python train.py --model="masked spectrogram model" --dataset="single English nouns, adjectives and verbs, spoken by a formant synthesiser in many voices" --train_examples=78125 --n_mels=64 --hop_length=160 --input="log_mel" --win_length=512 --method="simmim" --mask_ratio=0.6 --loss="l1" --arch="xception" --norm="batchnorm" --hidden_act="relu" --depths=[2, 5, 2] --kernel_size=3 --stem="deep" --widths=[128, 256, 512] --init="lecun_normal" --residual_init="none" --optimizer="muon" --muon_scale="original" --learning_rate=0.012 --momentum=0.95 --nesterov=false --orthogonalizer="polar_express" --adamw_lr_other_params=0.0018 --ema_decay=0.995 --max_steps=11700 --batch_size=256 --epochs=38.3 --lr_schedule="wsd" --decay_fraction=0.3 --final_lr_fraction=0.05 --warmup_steps=230 --weight_decay=0.0 --adamw_weight_decay_other_params=0.01
Rows from block 5, named by matrix and row number. Rows with one number belong to one channel. Each number is 128 + 32 x the weight over the matrix's rms, rounded and kept within 0 to 255. All counts start at 0.
# convs1: first pointwise conv (model.blocks.5.convs.1.weight, 256x256x1x1), inputs 0-85
# convs3: second pointwise conv (model.blocks.5.convs.3.weight, 256x256x1x1, transposed), outputs 0-85
convs1.39 [ 82 143 203  89 121  71 108 115 107 161  94 114 170 159 117 135 130 132 126 109 104 131 144 166 133 147 102 104 178  92 160 129 158  67 150 111 120 136 118 149 114 118 143  86 149 106 106 149 123 144 103  72 127 220 106 178 143 116 136 151 178 144 104 109 112 143  87 114 139  89  78 148 118 139 102 187 125 170 132 107 133 138 153 146 138  84]
convs1.40 [123 101 150 146 226 194 116 111 109 105 145 196 142 151 135  80 139 148 148 133 120 142 140 160 125 112 136  74 108 190  80 118 116  58 139 142 117 131 135 135 165 140 165 223 116 195 122 147 140  76 157 160 114 149  90 209 147 105 159 117 140 104 104  94  96  94  95  92  66 142 141 126  86 146 107 164 106 108 124  97 139 133  94  86 153 188]
convs1.41 [ 70 153  79 101 115 166 160 139 141 119 117  72 158 134  95 159 136 158 119 122 125 169 114 155 128 145  84 183 150 158 136 139  98 104 115 217 178 126 124 207 169 165 130 108 158 121 148 135 155  89 133 134 100 118 153  88 118 118 130 100 156 138  98 137 165 145  92 121 178 172 138 121  86 148 121 176  95  75 117  80 111 116 144  73 133 175]
convs1.42 [105  70 114 147  59 120 125 143  75 152  68  25  86 109 162 205 162 116 112  96 159 103 117 185 119  93  78  95 133 100 178 131 117 107 188 147 142 181  73  98 113 162 153 112 134 141 107 126 151 122 151 130 122 114 113 181 129 160 154 112 122 118  97 162 112 107 148 205 125 149  65 169 133 164  88 171 112 149 149 111 167 147 120 192 141 181]
convs1.43 [104 152 143 114 240 155 205 127 131 124  68  95 100 172 140 116  87 119 164 118 127 137 141 129 127 171 131 119  85  97 103 129 105 147  76 148 223 152 145 152 102 170 215 144 137  91 117 174 109 172 130 133 159 118  80 116  64 152  65 155 154 108 131 159 158  98  94 117 140 122 128 147  93 120 201 130 186 141 105  86 134  91 119  82 140 109]
convs1.44 [130  99 141  80 121 151 182 167 136  94 134 164 131  49 164 128 168 150 130 101  87 171 138 157 160 143 141 111 169 104 123 184 177  99 125 205 115 149 120 111 105 142 149 208 101 128 137 186 113 132  55 143 138 109 177 143 167  87 129 141 117 127 150 105 139  57 176 155 125 121 103  90  70 104 122  93 102 185  57 147 118 172 143 140 114 166]
convs1.45 [113  64  58 131 102 112 131 115 161 153 133 112  56  98 110 128 120 156  93 154 105 139 149 187 174 144 125  95 165 144 114 183 154  95 125  95 142 135 194 112 168 164 152  99  60 124 145 149 135 156 122 137 114  97  74 115 116 110  93 149 166 191 172  85 107 159 155 161 144 154  73 114 108 160 109 147 111 198  73 147 145  90 138 173 153 157]
convs1.46 [179 126 105 105 124 144 113 107 155 110 142 118 111  63 129 162  89 160  73 125 111 109 107 168 140  99 144 139  88  96 109 155 169 137 149 163 127 167 115 151 173 132 146 160  41 147 128  94 111 134 145 131 101 179 117 159  92 112  71 158  90 103 174 110 141 155 139 131 117 125 137 166 167 132 158 171 114 132 135 140 130 142 121  51 124 128]
convs1.47 [124 112 132 152  92 132  93 123 154 153 184  98 113 152 118 159  96 105 107 126 208 183 108 128 104 125 134  66 137 137  95 115 145 162 103 164 157 115 144 150 149 188 124 116  42  15  80  67 125 177 176 141 155 143 104 111  88 105 145 122 242 156 124  83 126 152 106 167 134 135 152 119 113 151  71 118 122 142 140 113 130  99 126 129 132 180]
convs1.48 [119 104 146 122 112 134  93 152 132 154 113  99  93 172 104 109  57 128 100   9 126 107 151 103  97 148 129 138 102 116 134 139 220 132 172 103 130 148 126 110 159 164 100 154 133 116 155 125 149 209 144 139 136 126 100 147 154 133 120 208 127  61 116 162 189 132 145  95 119 119 105  87 151 133 138 126 108 139 172  11 151 153  57 134 121  69]
convs1.49 [152 137 125 121 127  99  66 148 137 134 166 114 139  58 107 158 144 181 147 134   0 153  73 123 161 135 135 108 183 101 129 112 118 124 125 124 147 160  90 164 152 141 148 154 102  53 134 141 142 134 117 129 119 149 141 138 111  97 135 133 122 117 137 118 138 150 103 152 142 191 107 134 117 188 123 133  98 120 153 143 164 132 132 108  93 132]
convs1.50 [ 93 143 121  57 144 138 131  57 129 142 108 158 148 164 116 105  85 169 145 110 126  95 167 201 144 126  88 128 110 174 121 145 155 123 166 105 125 171 138 185 119 153  97 158 103 163 171  92 134 108 133 138  74 167 150 102 209 179  75 104 130 133 118 134 138 103  72  52 120 120  77 149 143  96 148 124  60 144  91 119 136  91 126 167 125  99]
convs1.51 [ 96 108 132 142 121 140 111 135  89 124 135 111 146 120  75  87 175 185  93 158 165 113 161 145 114 144 161 133  73 109 137 128 184 168 147 129 135 147  91 182 146 113  92 116 103  58 121 138 127 124 131 210 135 109 190 186 127 178 116  97 105 127 158 124 136  96 144 121  68 121 137 185 138 170 193  97 145  94 149 135 162 112 128  78 128  50]
convs1.52 [146 132  75 140  83 101 115 146 162 105 147 130 117 128 116 112 170 132 129 118 153 131 108 131 131 167 185 122 133 148 132  94 194 104 196 150 125 107 109  93  75 169 142 133 167 135 137 159 151  95 158 101 138 126 142 129 122  61 142 171 118 167 104 143 101 143 178  50 133 146 103 121 120 127 115 143 103 155  83 172 153 134 137 119 130 135]
convs1.53 [152  93  43 112  40 166  98 100 116 138  88 137 145  84 108 116 157 105 128 125 125 171  95 131 114 138 149 150 181 131 106 107 122 136 133  82 199 138 114 136 128 125 144 154 132 131  88 143 181  98 114 125 118  69 139 141 118 111  94 202 115 116 119  97 139 173 138 126 120 111 160 131 116 136 131 117 114  95 135 182 166 100 148 180 123 123]
convs1.54 [141 161 113 172 125 196 194 103 141  93 112 119 130 155 160 131 121 140 154 115 102 148  71 145 123 154 112 101 136 137 188 140  87 113 178 105 176 142 120 168 113 196 137 120 120 100 108  94 137 130 107 130  93 139 137  94 127 133  94 135 141 121 169 155 104  93 100 155 176  92 119 150 137 121 102  97 130 113  90 119  72 119 130 147  88 106]
convs1.55 [ 81 109 129 178 115 156 120  62 147 135 132  77  87 125 159 152 134 114 135 148 144  93 145 170 102 127 134 173 106  71 189 110 131 112 157 115 139 149 132 153  78 102 137 123 135  59 115 124 165 174 219 109 119 147 114 139 179 134 118 163 159  85 133 179  96 144 201  87 107 102 159 169 183 113 111 128 155 136 121 166 143  62 137 147 127  88]
convs1.56 [120 127 151  81  91 102 119 134 137 146  76  83 163 206 123 143 135 161 136 141 124 107 124 144 101 133 139  76 145 145 170  45 191  82 117 150  86 121 155 168 137 100 139 129  81 169  61 102 131 127 110 141 151 147  81 157 148 115 165 127 134 126 128 121 146 151 127  86 106 147 141 181 116 175 111 105  68 126 133 138 132 124 125  61 154 132]
convs1.57 [133 106 134  98 121  45 124 167 125  98 175  95 152 161 109   1 102 118 123 166 167  96 122 123 104 101 104 117 168  77 118 131 125 104 141 139 126  95 169 161 133  97 153 114 154  97 107 140 147  83 142  88 120 122 142 182 162  94 138 165 169  87 143 153 110  97 158 122  92 136  90  89 118 165 149 102 185 197 141 133 122 108 106 152 114 122]
convs1.58 [155 177 145 142 134 181  58 166 159 152 190 153 139 129 141 140 135 137 147 130  98 128  93  30 120 138 194 105 102 142 126  90 125 212 127 158 141  87  87 133 128 107 107 120 146 101 131 100 156  75 105 115  96 123  70 114 116 115 129 105 128  95 118 129 112  87  81  82  91  95 142 122  95 153 145 167 170 150 152 124 143  77 141 165 136 130]
convs1.59 [114 127  92  89 122 103 173 173 134 132  97 124 121 128 118 109 109 169 156 141 157 162 170 136 113 113 106 137 120  95 100 115  85 107 112 142 179 136 159 137 141  80 142  92 154 136 185 141 114  91 112 138 102  96 106 138 117 169 126 107 119 125 135 167  76 161 163 119 133 172 177 185 161 123 197 141 118  83 129 135 169 126  75  81 118 133]
convs1.60 [171 124 157 111 191  92 178 138 147 107 146  63 141 128 121 111 146 147 134 134 116 163  88 165 142 110 139 138  99 113 126 131 126 133 180 129 136  57 124 109 202  54 143 143 140 108 152 131 139 144 127 135  81 155 158 122 110 130 134 154 116 126 132 136 112 124 126 191 170 139 101 145 112 148 103 110 195 112  99 127 135 125 131  86 110 115]
convs1.61 [166 122 129 131 132 123  70 137 161 140 108 134 200 171 116 153 104 106 109  98   0 141 151 108  75 103 138 117  97 133 110 170 102 129 109 191  95 122 154 135 121 182 140 135 135   0 132 154 104 101 117 119 122 133 150 134 123 111 160 134 255  99 109 119 105 117 120  97 118 121 126 156 103 131 103  64 135 130 137 145 154 112 173 141 150 140]
convs1.62 [142 118 110 114 119  98 117 168 141 130 117 116 119 153 132 133 155 132 115 122 252 155 126 140  88 112 114 124 153 109 124 126 117 187 129 133 121 115 141  96 129 150 110 108 126  26 148 111 152  65 112 129 108 130 156 155 120  87 156 121 123 119 117  93 139 101 151 129 135  88 137 115 133 115 120 116 117 137  93 127 140  94 106 104  97 119]
convs1.63 [ 90 141 157 139 135  89 162 136 136 111  94 124 170 107 140 130 138 105 171 110 117 105 130 126  70 102  89 130  80 109 154 126  70  89 131  76 208 118 155  69 179 208 117 112 116  99 118 213 133 120 120  98 167 140  96 119 155 127 135 103 190  75 137 146 151 161 102 167 153 157 100 173 159  91 120 133 101 148 130  78  62 105 149 119 105 122]
convs1.64 [147  66  13 138 154  85 165 182  94 132  94  58 171  77  90 135 146 122 107 168 127 102 141  69 163 119 122  96 101 106  99 215 132  90 122 103 165 135 116 103 113 143 143 139 113  97 135 170 153 142 146 149 123 207 161  84 129 135 147 130  86 126 151 104  94  99 142  57 125 119  94 128 153 105 128 130  27 139 130 140 127  54 107 138 150 113]
convs1.65 [131 164 194 155 114 167 181  94  91 146 144 159 143 122 106 120 140 172 171 162 178 117 143  86  99 176 127 102 127  39 131 101 168 156 124 141 111 115 157 121 110 137 136 141 118  85 127 107 132 146  79 131 134 128 135  91  97 163  96 150 156 199 139 122 167 129 131 101 140  98  90  86 128 156 110 140 119 163 178 169 143  97 144 121 145 163]
convs1.66 [ 99 137  78 128   0 142 120 138 121 166 255 110 146 141  79 166 162 157 138 125 125 164 128  90 117 106 170 154 108 102 122 113 163 164 127 124  52 120 152 137 136 135 104 112 124 140 114 108 149  79 171  64 163 187 147 217 126 136 124 123 161 132 145 138 182 119 158 106 135 134 175 143 118 165  74  73 141  84 121 157 110 139 124  90 116  93]
convs1.67 [127  85 132 156  95 160 119 107 128  84 154 120 170 118  96 132 117 149  23 131 164 125 129 159 132 102 128 114 117 113 106 107  57 170  80 147 148 124 123 126 137  93 111 192 128 125 124 159 142 171 111 124 110 155 113  74  97 129  92  64 135 165 127 146 134 140  33 130 202 122 132 125 111 178 119 104 150 159 158 130 145 101 114 109  76 135]
convs1.68 [148 157 156 158 176 144 108  96 132  99 132  72 114 143 111 159 115 130 123 128 155 142 105 165  68 145  61  97 113 145 118 109  73 165 138 116 225 115 163 140 150  95  97 151 146  89 156 154 203 147 106 134 117 105  98  61 128  75 121  92 134  87 147 178 135 162 109 157 149 159  95 150 138 122 151 104 118 146 128 134  91 123  91  84 166  96]
convs1.69 [153  92 157 191 102 147  97 176 127 141 103 137 155  89  92  84 157 147 119 127 104 128  75  92  64 171 121 174 110 142 173 127 136  92  84  79  94 113 115  79 157 181 129  99 154  28 149 148 103 166 165 145 103 105 178 149  67 153 122  91 194 168 124 197 117 116 100  92 135 142 110 145 131 169 111 165 114 135 134 150  72 143  65 123 141  93]
convs1.70 [131 138 147 147 102 157 168  92  48 157 110  85 114 120 100 140 113 170 115 174 129 146 128 148 103 167 154  98 123 130  96  78 196 163 139 141 117 112 138 133 125 144  82 170 161  93 149 133 136 173 110 119  40 166  96 161 121  66  90 140 144 115 164 105 113 117 117 120 132 156 126 124 126 130 149  96 114 180 167  91 160 104 204  92 130 107]
convs1.71 [106 179 138 133 152 158  85 153 105 153  76 162  90 104 129 159 136 197  82  88 123 115 122 163 139 123 162 153  72 172 123 104 124 126 105 123 103 111 169 130 139 134  85  84 111 137  93 109 169 100 124 137 116 154 142 150 119 134 142 210  93 153 105 111 164 132 161  90 136 154 165  85  65 153  71 146 125 148 156 143 154 124 128  93  81  71]
convs1.72 [129 150 130 139 122 167  59 123 105 175 124  82  65 146 192 119  96  99 121 108 156 163 132  57 127 119 147  73 147 155 124 172  13 108 117 152 124 155  86  96 153 151 137 133 163 133  86 135  92 172 160 142 165 140 106 175 133 150  83 139 125 121 119 162 130  85  93  90 114 114 156 122 141 142 130 120 101 116 134  85  91  97 105 146 206 121]
convs1.73 [112  96 157 152 255 131 230 138 127 122  42 137 145 117 150  89 135 129 111  99  75 149 125 126 125 144 101 123  91 107 130 142 152 136 149 130 166 146 113 110   2 192 122 168 110 140 171 118  85 141  76 171 166 163 133 115 129 142 114 140 150 112 101  93 123  96 116 123  92 108 134 103 142 115 131 172 149 255 108 108  88 132 142 157 123 121]
convs1.74 [140  83  90 159  79 102 175 157 153 109 171 102  82  93 228 128 143 145 147  88 105 114 168 127 151 158 135 142 127 134 132  96 137 121 187 153 105 130 112 191 167 137 145 141 120 102  90  88  96 133 123 128 148 123  82 139 120 131 133  98 147 161 121 170 122  91 156 136 153 107 101 100 221 118 114  64 121 118  89 133 122 164 167 127 162 161]
convs1.75 [143 153 197 114 134 126  81  57 162 172 177 105  93 136 124 113 169 106 131 160 147 130 140 139  85 106  80 127 133 137 153  62 192 146 132 150 153  95 150 109 160 102 134 106 138  89 163 151 110 147 106 132 176 126 101 165 143 100 113 167 127 101 119 127 141 192 155  85 118 186 124 166 124 100 149 147  44 150  91 175 110 153 102  92 102 185]
convs1.76 [117 176 115 120 119 159 130 234 137 137  92 169 168 170 166 122  65  89 153 126 163 113 140 200 128 157 207 123  90 190 184 198 146 111 136 169  97 162 110 116 148 168  59  76  88 111 111 157  74 153 151  96 107 171 108  63 128 164 125 140 165 165 148  92 156 103  62 129 114  90 122  91 178 125 152 123 140 116 176  55 142  81 128 101 133 113]
convs1.77 [114 103  79 118 140 123 179 146 125 132 141 173 119  84 104 150 125 145 124 130 105 133 131 101 126 131 138  83 134 109 127 172 103 141 157 104 131  98  96 108 146 132  98 171 141 104 123 133 126  66 133 145 162 104 116 165 114  98  98  80 101 149 123 164 164 145 140 153 170 143 168 153 118 154 184 108  87  99 225  97 135 106 119 103  88 131]
convs3.39 [159  83 118 161 187  91 167 186 161 146 155 137  99 192 171 108 118 163 134 141 152 138 135 157 122 163 130 168  88 179 149 140 110 125 146 137 136 223 190  96 161  70 154 196 144 108 154 127 116 217 135 149  79  93 146 167 121 155  92 186 121 196 113 141 108 137 154  88 133  99 147 158 121 120 116 122 103  89 124 114 133 125  85 128 126 161]
convs3.40 [136 127 142 126 149 132 147  74  96 110 179 129 139 125 131 142 132 102 167 137 117 169  81 192 105 177  69 131  90 174 152 117 119 199  74 197  85 141  95  77 191 114 121 179 182 113  52 114 101 114 137 122 163  96 149 157 130 143 136 128 131 159  94 155  66  97 140 114 171 169 169 115 136 118 103 109 200 151 141  85 141 150 112  89  81 131]
convs3.41 [107 110 101 115  68 135 105 112  92 164  67 139 126 130  52 161 167 124 101 150  87 159 116 107 139 164  78 121 117 115  97  72 138 150 148 108 124 103 126  99  86 146 143  83 108 104 167 126 138 100 179 130 198  82 117 141 125  75 124  85 115 142 119  92 103 109 149  92 109  82 114 117 116 144 141 198 148 124 116 126 174 135 183 115 120 133]
convs3.42 [134 164 131 175  55  81 107 148 158 149 158 145  79 131 120 150  99 117 154 107 136  68 152 140 126 155 167 205  97 187 119 168 104 135  71 127 149 154 177 134 160 129 117  50 176  83 116  99 152 133 114 209 144 107 114 112 158 158  89 171 151 110 155 106 116 110 106 165 124  85 158  85 162 169 157 101 153  98 108 145 152 100 132 198 151 124]
convs3.43 [195  95 124 157  37 157 204 185  81 138 102 110 127  86 179 130 127 133 170 169 115  52 154 188 134 134 139 199 160 130 135 153 151 164 167 104 107 147 141  99 117 119 146 134 168 174 168 141 167  71 137 123 158 134 144 134 146 138 122 162  85 127 139 173 167 132 158 145 112 122 117 140 134  87 137 109 125 127 137 112 114 137 109 160 165 101]
convs3.44 [ 68 138 147 114 146 137  87  84 133  97 129 109  97  80 138 107 139 100 134 164 103 178 129  63 121 109  63 150 164 159 160 121  96 113 133 157 152  95 137 124 195 154  76 104 120 133  67 196  77 107 132 125 129  94 144 188 153 188 139 162 137 104 132 165  89 163 104 126 110 162 124 153 126  91 123 137 115 131 209 101 164 122 130  89 154 156]
convs3.45 [156 179 117 177 152 131 144  95 170 119 161 187 176 100  84 140  83 110 102 180 126 105  84 129 123  77  98 158 159 127 148 114 156 186 175  92 163 178 200 126 121 121 139  76  83 123 117 104 108 137 124  84  97  79 138 100  93 132  87 117 141 143 144  88 161 161  71 229 122  92 162 138 138 105  92  74 139 133 155  82 142 139  98 136 145 184]
convs3.46 [113  58 108  97 128  77 105 102  84 187 123 101 122  52 155  98 133 105 114  88 139 142  85 134  90 101  99 145 114 129 107 119 146 114  42  76  97 121  97 108 133 138  87 128 148 133  77 132  94 146 117 158 131  91 125 147 122 215  98  66 179 146 127 140  59 109  88 207 156 172 111  90 167  68 177 157 176  95 123 137 231 163  87 113 137 125]
convs3.47 [147  96 117 113  71  89 103 122 143  81 151  87 160 131 170 127 165 120 140  76 142 159 159 124 150 131 113  54 108 129 120 156 146  89  72 138 162  85  76 130 153 143 142 115  82 114 140  69 119 100 122 201 140 148 136 109  84  71 107 117 109  91 169 141  93  81 130 182  96 175 116 100 146 141 174 148  59 118 111 140 124 164  82  83 104  97]
convs3.48 [127 123 117 129  96 135 151 109 145 170 105 121  85 148  87 170  74 112 235 173 136 122  98 137 146 125 110  89 151 125 159 165 160 125 105 170 156 109 122 216 150 149 113 170 114 146 130 141  87 150 114 156 141 125 178 112 157 127 136  78 160 152 112 127 115 192 116 144 154 113 145  97 188 178 108 106  99 181 183 224 128 131 172 149 138 153]
convs3.49 [140 131 115 158 120 133 142  96 119 120 161 121  97 150  92  92 182 128 108 145 255 136 162 169 106 115 112 149 115 137 159 140  82 130  84  93 135 175  90 126 117 145 112 108 115 155  84 195 123 114 114 109 146 138 183 109 162 157 115  97 209 138 149  95 110  87 139 159 135 119 147  84 164 134 156 133  98 168 104 134  90  96 130 127 150 137]
convs3.50 [152 152 128 124 125 162 120 127 122 147 165 134 109  95 146 148 103 131  74 105 124 121 146 108 103 187 150  88 137 154 169 116 119 163  70 109 162  65  90 124 111 130 146 126 135 164 131 137 113 132 113 148  90 139 146 119 160  81  78 110 146 145 123 185 132 124 115 112  75 122 119 142 102 142 142 115 111 100 131 129 122 126  76 101 135  80]
convs3.51 [134 110 125 109  95 138 146 150 114  61  63 114 115 137 198 100  81 178 119 112 111 110 146 136 152 170 103 132 155 155  62 137 100 110 117 118 130 154 133 127 121 146 124 102 106 127 115  81 118  59 123 165 113 135 131 132  99 121 114 149 135  80 114 119 113 146 152 141 124 164 110 153  74 127  85  95 128  98  67  27 109 123 135 119 149 118]
convs3.52 [134 141 115 121 171 103 170 103 156 131 197  64 121 124  77 154 159 127  65 145 118 135  54 174 169 157  76  97 176 115 172 206 124 139 140 112  33 153 138 117 164 128 112 107 132  95  63  82 137 132 116  76 115 155 134 166 177 129 199 143 121 103 129 131 129 156 149  96 164 113 189 173 152 152 178 135 160 188 160  97 125  92 182 149 144 126]
convs3.53 [168  53 111 120 200 116 116 132 136 151 136  85 175 120 100  95 123  80 118 126 142 111 143 142 166 123 161 175 131 122 124 136 119 102  99 128 122 160 135 119 127 117 167  82 108 130 103 151 140 108 117 142 121 145 112 140 160 171 149 153  79 109 126  82  97 132 147 135  93 169 116 125 129 117  92 162 135 156 124 148 133 169 165 132 134 133]
convs3.54 [ 86 116 117 143 112 134  83 135 158 159 101 218 135  92 104  73  96 109 106  91 142 133 116 140 134 117 127  58 156 103 147 151  90 143  97 117 114 176 122  31 127 151 113 105 129 100 148 132 151 162 117 130  97 175  92 127  34  90 150 129 131 121 116 113 107 167 125 119 130 143 174 137 101 119  67 164 132  98 132 116  98 117 152  99  94 145]
convs3.55 [132 154  76 126 121 125 149 161 126  90 164 172 147  96 174 148 105 163 162  99 132 137 130 160 135 139 107 135 112 114  82 109 112 156 141 137  81 162 112  80 139 126 153 141 122 140 158 140 133 126 136 120  72 150 144 116 128 115 164 136 144 158 114 151 129 141 135 146 100 147 226 116 115 106 187 103 171 153 134 101 154 139 159 110 143 158]
convs3.56 [125 120 172 124 116  92 144 105  96 150 117 154 137   0 147 129 103 108 132 138 137 146 136  64 106  90 109 119 104 170 100 148 143 122 135 163 146 170 110 144 121 197 138 172 143 101 188 137 167 132 128 131 131 154 143 163  96 161 133 129 212 128 138  76  81 170 129 133 169  98 107 107 153 157 170 138 140 103 143 128 165 110 178  99 153 149]
convs3.57 [136 160 116 129 150 121 121 149 112 150 157 119 128 136 178  80 153  83  82 121 119 141 177  95 153 182 167 187 137 147 151 105 179  88 101  66  70 126 164 138 139 129 145  99 142 139 129 120 140 132 129 153 104 183  93  78 133 131 144 170 157  94 128 102 141 152 133 132 140 146 115 103 123  82 114 136 123 165 192 104 152  69  87 148 143 147]
convs3.58 [ 71  77 101  69 114 112 128 136 145 156 100 128 117 136 135  98 145 100 164 142 136 139 112  49 122 204 164 116 112  71 109  87 115 122 147 151 169 175 167 131 130 157 135 122 111 113 131  63 148  83 124 169 128 105 158  53 124 101 175 110  83 111 126  78 111 114 114 141 110 192  60 162 132 144 112 165  92  64 103 126 117 124 144 126 120  72]
convs3.59 [157 146 128 180  64  98 143 123 128 154 140 100 167 116 144 119 149 153 139 168 139 121 113 181 173 133 118 168 170 138  68  89 116 120 135 105 154 158 149 155 187 180 143 149 119 126 100 148 133  87 172 144 124 164 129 161  84 136 116 102 124 135  93 147  77  99 142 187 156 158 151 152  99 122 137  95 119 122 127  83 103 111 104 120 123 169]
convs3.60 [124 114 218  72 137 141 154 106 167 121  89 112 158 130  75 140 181 110 128 126 134 149  84 101 155 135 132  67  57 101 126 155 193 119 137 110 169  60  74 149  71 124 117  91 124 201 124 118 138  96 160 142 152 142 129 112 138 145 160  94 112 111 123 164 152 128 138 228 107  89 127 171 117 162 154 161 124 128 168 145  82 158 229  89 134 113]
convs3.61 [136 143 154  59  35 116  75  84  20 152 107 136 115  85 121  82 116  96 118  55  42 124 117 157   5  51 149 153   0 147 108  79 174 171 131  52 144 148  81 130 119 154 125 113  76  16 133 167  41 119  47 133 116  58  62 109 126 157 172 133   0 106  97 139 143 151  58 101  79 158 163 155  52   0 133 102 142  91 113 130 138   0 158 134   0 113]
convs3.62 [138 111 107 148 165 131 116 184 148 140 115  92 133 145 104 154 113 111 130 122 255 125  92 158 152 127 141 150 142 129 152 144 123 131 164 151 113 173 156 101 135 110  91 106 158 174 108  96 137 139 155 136 100 127 149 111 129 105 104 141 160 145 148 138 135  79 117 142  73 116 109 107 171 114 134  99 130 111 129 128 156 119  70 145 123 132]
convs3.63 [134  65 182  93 116 125 126  72 135 138 130 116 103 144 129  82  78 126  99 111 140 150  94  81 142 106 202 104  79 138  99 131 132 105 109 108 146 176 192  93 133 142 141  99  65 149 133 172  95 145 148 116  96 179 171 104 215 136 124 120 106 126 162 132 118  48 126 103 111 154  99  84 113 130 149  97 140 136 165 105 128 135 131 130 109 170]
convs3.64 [154  67 174 136 139 135 122 126 142 114 116  68 113 109 102  97 234 150  91 167 145  93 133 143  87 135 110 183 177 211 119 143  75 100 175 148 154  95  87 192 206 111 136 133 143 136  57 108 116 132 165 133 145 133  91 135 158 130 147 121 142 111 135  98 100 178 134 132 133 117 140 147 146 114 117 106 135 125 210  52 175  83 100 133 166 128]
convs3.65 [132 177 125 127 130 153  51 134 170  95 159 172 117 144 193 142 129 135 100 124 151 143 123 129 165 138 119 104 151 182 136 109 148 146 108 140  58 133 123 142 178 127 110  82 149  67 187 154 122 128 192 155 135 146 116  82 139 111 154 127 129 160 119 185  43 177  82  93 143  90 171 118  94 160  95 113  76  56 183  99 103 123 109 125 120 166]
convs3.66 [149 141 150 127   0 120 164 120 107 119  70 122 157 100 133 102 165 111 126 161 126 147 120 128 127 123  82 158  97 123 128 116  88 126  59 148 122  64  81 111 120 145 143  94 120 171 170 134 153  66 154 194 149 132 153 154  98 167 110 110 123 139 123 156 126  93  86 143 108  94 109 121 123 145 159 226 116 137 143 128 115 132 149  72 129 121]
convs3.67 [146 188 120 152 109  84  91  84 219 124  74 136 129 107 145 160 123 154  91 164 119  68 115 146 149 169 115 100 139  98 118 131 119 132 146 116 111 206 182 178  84 183 129  65 117 117 162  90 105 127 158 149 100 111 121  72  94  99 120 126  87  71 127 125  93 151 152 151 126 112  99 114  99 101  90 157  96 107 126  51 144  86 125 168  92 125]
convs3.68 [152 182  95 124 103 151 142 103 105 119 143  80  84 112 158 131 133 104 127 149 136 109 157 140 110  73 187  72 135 140 110 144  53 150 135 176  86 212 165 183 120 104 142 118 153 115 116 223 101 151 175 130 115 120 141 142 132  93 120 132  84 109 122 105 132 112 140  59 119 151 112 168 116  90 116 115 167 128 176 132 119 118   0 179 102 122]
convs3.69 [107 169 162 144  97  88 174 137 129 161 163 135  82 130 152 148 111 102  93 152 120 140 118 141 123 119 188 195 102 160 165 131 156 110  63 127 106 138 167 145 164 150 133 137 137 155 156 183 104 164 143 126 116 170  91 153  91 115 175 150 122  74 121 136 123 157 136 128 159  79 159 111 122 145  41 125 135 141 143 115 158 104 112 105 153 129]
convs3.70 [116  95 123 111 114 115 144 140 177 122 148  99 119 134 193 121 128  58 161 150 130 108 118  94 126 132 108  99 168 146 169 141 125 135 143 110 135  88 110 133  85 114 156 123  67 140 121 148 148  87 113 149 140 136 141 143 140  81 186  95  89 130 142 151 121 149  56 107 150  61 169 162  97 121 142 175 148 133  93 127  90 160 160 118 143 131]
convs3.71 [125  87 156 190 118 157 126 128  97 178  89 128 118 157 120 168 184 175 175 172 126 105 115  94 109 145  54  97 121 181 177  94 163 139 180 134 131  86  81 157 167 140 146 119 127 117 111 126 143 168 177 124 119 166  96 118 133 121  86 151 168 101 141 136  74 204 185 168 169 173 124  91  36 142 175 179 157 174 135 122  89 147 149  71 147 101]
convs3.72 [106 219 110 145 162 176 100  90 171 122 176 126 118  91 131  97 143 149 113  96 138 134 137  66  96 169 150 122 162 110  87 126 103  82 108 182 105 171 129 106 113 171 106  94 123 110 116 167 130 111 145 128 171 149 109 170 126 152 150 115  51 138 102  99 159 151 119 104 171 133 196 114  93 175 148 124  89 163 144  97 130 107 113 116 150 137]
convs3.73 [143 163  70 167 244 107  15 163 143 133 255 131 132 197 157 134 114 171 140 168 140 122 100 127 147 100  73 151 104 138 125 142 124 128  95 120  93 129 137 128 157 128 149 162 130   0 104 125 108 255 106 100  66 127  84  73  86 153 122 177 132 147  99  72 118 136 172 112 135 109 136  90 155  92 133  87 156  87 105 120 116 116  99  28 134 163]
convs3.74 [133 106 126  75 141 154 167  79  99 138 150 125 126 127 108 122  96 124 209 122 123 130 122 110  94 100 135  99  71 126 134 119 107 137 114 124 126 129 132  57 192 138 127 167 117 119 146 113 165 119 137 109 218 138 128 156 106 133 132 106 144 100 114 136  85 149  93 146 106  96 125 203 149 138 129 136 107  87  92  99  93 132 106 111 108 137]
convs3.75 [115 108 127 144 105  95 185 110 176 146 138  27  56 175 112 191 111 144 186 138 127  68 131 137 132 196 173 127 140 110 133  53 106 154 110 124 129 101  84 159  90  86 158 151 172 114 155 121 119 127 133 129 153 108 171  63 115 125 157 143 128 143 138 140  95  36 181 127 150 205 105 160 161 137 154 134 153 194 110  92 237 152 182 167  93  49]
convs3.76 [ 80 130 124 189 122  98 136 105 153 160 128 154  44 145 132 129 131 103 137 123  90  99  98 112 144 156 169 147 134  59 207  90 139 107  87 140 153 121 124 103 177 133 126 159 134 143 101 115 160 105 110 122 114 125  91 136  48 158 200  95 159 159 112 149 126 181 108 111 140 145 107 131 112 153 102 155 115  82 136 124 138 124 205 136 104 119]
convs3.77 [154  78 145 149 123 145 124 116 128 187 168 137 114 105 141 167 104 125 100 127 141 108 153 168 120 114 109 164 108 187 170 122 133 156 139 145 156 103 103 182 176 121 159 108 157 145 116 118 129  93 138 127 161 147 114 118 173  72 113  77 141  85 142 124 149 127 138 140 163 130 141 108  91  80 140 125 137 168 168 148 128 118 122 108 127 115]